config.toml
n_mels = 64
input = "log_mel"
encoder_moe_every = 2
encoder_shared_expert = false
decoder_norm = "groupnorm"
decoder_widths = [48, 96, 192, 192]
decoder_block = "basic"
Rows from block 4 of the encoder of a small spectrogram VAE, named by matrix and row number. Rows with one number belong to one neuron. Each number is 128 + 32 x the weight over its row's rms, rounded and kept within 0 to 255. All counts start at 0. Numbers have three digits each.
Before each neuron's rows are labels from the 100 clips, of 14976, where the neuron reaches its highest value: "top examples" is what is common among them. Only what is clearly more common there than usual is listed. The data: babble in 24 made-up languages, each with its own sounds, syllables and stress or tones, from a formant synthesiser. In brackets: how many of the 100, against the usual share in percent.
# fc1: MLP up (encoder.blocks.4.mlp.fc1.weight, 576x192), inputs 0-63
# fc2: MLP down (encoder.blocks.4.mlp.fc2.weight, 192x576, transposed), outputs 0-63

top examples: mains hum (56 vs 12.4)
fc1.435:168069172091138179147179075175096148146107089098162107168155179125115144096152115101152156132110147154143082171153169133144153162084152081124161087104184149150172116139127184172098203036107148
fc2.435:107162163164081125076057134147166119109154111095114132185134183140162115110207138108188141129106150185070104139106117128114121126141137133107109092114090099169119168104119100114117140108121142

top examples: voice: child-like voice (74 vs 24.9)
fc1.69:150121129080118122138157168115138147111141094201117131177173194220158102087157152140140127116124161129158113142070166119172121129184136094104116147127135143080110168125141128116162130132147135
fc2.69:127079129123102134131135103148153137131121103109135102137056004118148125161114114160148111148112111116200159133134161183113115126156111094124169171132110087162143149113093173105130150122131126

top examples: voice: high voice (63 vs 25.1)
fc1.311:104174155123116108112104091202173124103135208188120101147134099097196106172178115104156149147144115085186102082161121131164089169168124109086174143142139125102145077147098135121148176148130118
fc2.311:116160126139087117111164141066173131099158177061164085192102105090125072148167118188142132094159096145155161162150127165114113133137145133168112097177136161178067151091155147101152167123119136

top examples: voice: child-like voice (59 vs 24.9)
fc1.118:143129109125150076130139159205102160123111093122151159133135119094111081108094153183148117143099128119131146117132123163134103137133102080141151132064153149101129171154094113152142229173070188
fc2.118:136130068135070119136181128126156140128149135180105169131140077170107157180171135098105120105186085105164112171133126128132140107136133212125152098174122167064123127052117178087102096124118126

top examples: thin (high-pass) (69 vs 12.2)
fc1.300:094145095169122112089162155141237098159140147137148134127118155119148158099090150156151106121108148151104150072147082136066141116192169158082131119107176107105099176122156089128132096167207106
fc2.300:134125125092142129088053118142102182159141132112113125144061075121108191145135133105178117128141113147126081166057124111139130133092083131107185145153108194148108097141088195118113076143115163

top examples: voice: high voice (83 vs 25.1); pink noise (31 vs 13.1)
fc1.261:112142130124054161180119079094172134122190086131138121170107122128097116123097038090076210143163146186186115159134116132169098079128104147089062117083119113142132172154132094181142138160123168
fc2.261:114138131158187148127155183156110095113144149080129146121130143143117091099182170099169112167116102093173179122101086098119132135141111117146150133068162095170142160127103169114071067054144154

top examples: thin (high-pass) (72 vs 12.2)
fc1.494:139129119142111129162152126187111073135125123125122156095133130117122069130101120141176149082206107141091083147124137201128105170080134087096141128095182136098139148145167139151172081125213150
fc2.494:082184125132147072110072141095147156087158102130066133144200087125096198115117098094170162156145183163119107053130135126161105160138145159113115164166103135030125126093125115167096152191152060

top examples: voice: child-like voice (99 vs 24.9)
fc1.340:125161033113095142127105124123169095143101087126153186137151148172104073050094153178125124138133162126122133214115051112134110056132140133164171140136121048123148103167147132093140186104140144
fc2.340:145094110118087102104196145099116154150098085087112125115143102130129159168121136097136142128154054095125137098176121100125109156079119137134130107096110119108104133094150097075127139146112133

top examples: voice: high voice (55 vs 25.1)
fc1.97:141155071151088158184130131112058192170148152153108120160078116112118159071141126158137148105082111093151070108092114136166148159129135083202160124155139146168155119083085151168098141088099155
fc2.97:203114163169125137124147135117158166168127152082108130133121142124124103108068150107117099184117106133255128113086132109141123109097117098127088099094156144130141087129146146100075124092111133

top examples: /ǃ/ (29 vs 11); mains hum (29 vs 12.4)
fc1.157:076155179077103089151121131164118103124134139162072197136187082123139184104140109085136144139172098114157065119095110122124112093080106134129129116122151162122127131167122057101068120119164172
fc2.157:088116133129144109129156105182121087107164085138175104169119202151138080129220102135061146115124118120079109100137118161173094111145141109084152059138135148069130065092102104121128122129083101

top examples: prosody: stress on first syllables (53 vs 25)
fc1.330:109111111164166091084133115117109170147153131123189130139165108192106087085131098104109110161139136138113107231089136182117121144176121157150106080059117162153129172154122126078165099138167131
fc2.330:099140157165121112150182128078147106122149184111080086097094124129159131111186157148121098126155124151204129060144103159108154100111123134144120144145135159148144129110215150107096146141126134

top examples: thin (high-pass) (86 vs 12.2)
fc1.529:150170076183170050163051080125110112141132127145159120061143101146140119131140147171163117112166124154198122117140166152106118143137170110144145150144173150101158146100099073128103145122165119
fc2.529:113111205090144128166161150124157130114155188120169144112148155113101103151100165093080134106137154105046137181106189109107126165128122112127132069132122145145114195131128147115144137160121144

top examples: mains hum (59 vs 12.4); thin (high-pass) (29 vs 12.2)
fc1.447:148150130081141065109085062158094167138080158135178143094134109084119112115182147184092134175115105102110149169170144067072138144099109120109149150145146195129108142129126143108128080150097139
fc2.447:171150121133087134166144118093120118106152066104088070112095112130097119075092103082145091131133145135098112131133170153147158122104101162132039116106118134169188097112164136101170121149116090

top examples: voice: high voice (70 vs 25.1)
fc1.318:097181159114138098168157145135075166142123126116152124065094094078090163135129159127121178120079033137114138120084137142155089154097129161091179150150097186149168043152092154166108147201050103
fc2.318:146158126188135138176040147148102070146087137052116105149128176155167112045164127232086148104057142139110122146159115142127083130126127142134127177105143141062096166116093142066176097121162167

top examples: voice: high voice (54 vs 25.1)
fc1.553:084112121122206144134159085175118155084121096132139123120151141144102152108114146118094193157109113144078101117144125168123126132109081149158126102137204130155109133084141124104111161154097073
fc2.553:110138112127080184133153148105083112149127081188061186160123127172140115186126152116121084175125132081161122090191089117157124175114165100084108117123112139130204153152097162155140150129129153

top examples: /ǃ/ (33 vs 11); /t/ (30 vs 12.2)
fc1.532:136121154153168128125107178132128132145099069145185151139138117123168153160127126155136174139097121119112136217165109139106135125118115108080129118087101100099141106116109139184060122085139096
fc2.532:134114064169147130200134117151184159122176135152174100136140148117143144087110099130115152143140138119183134093192173162143090103142133183143151134164174137101084085118067083081148154200144113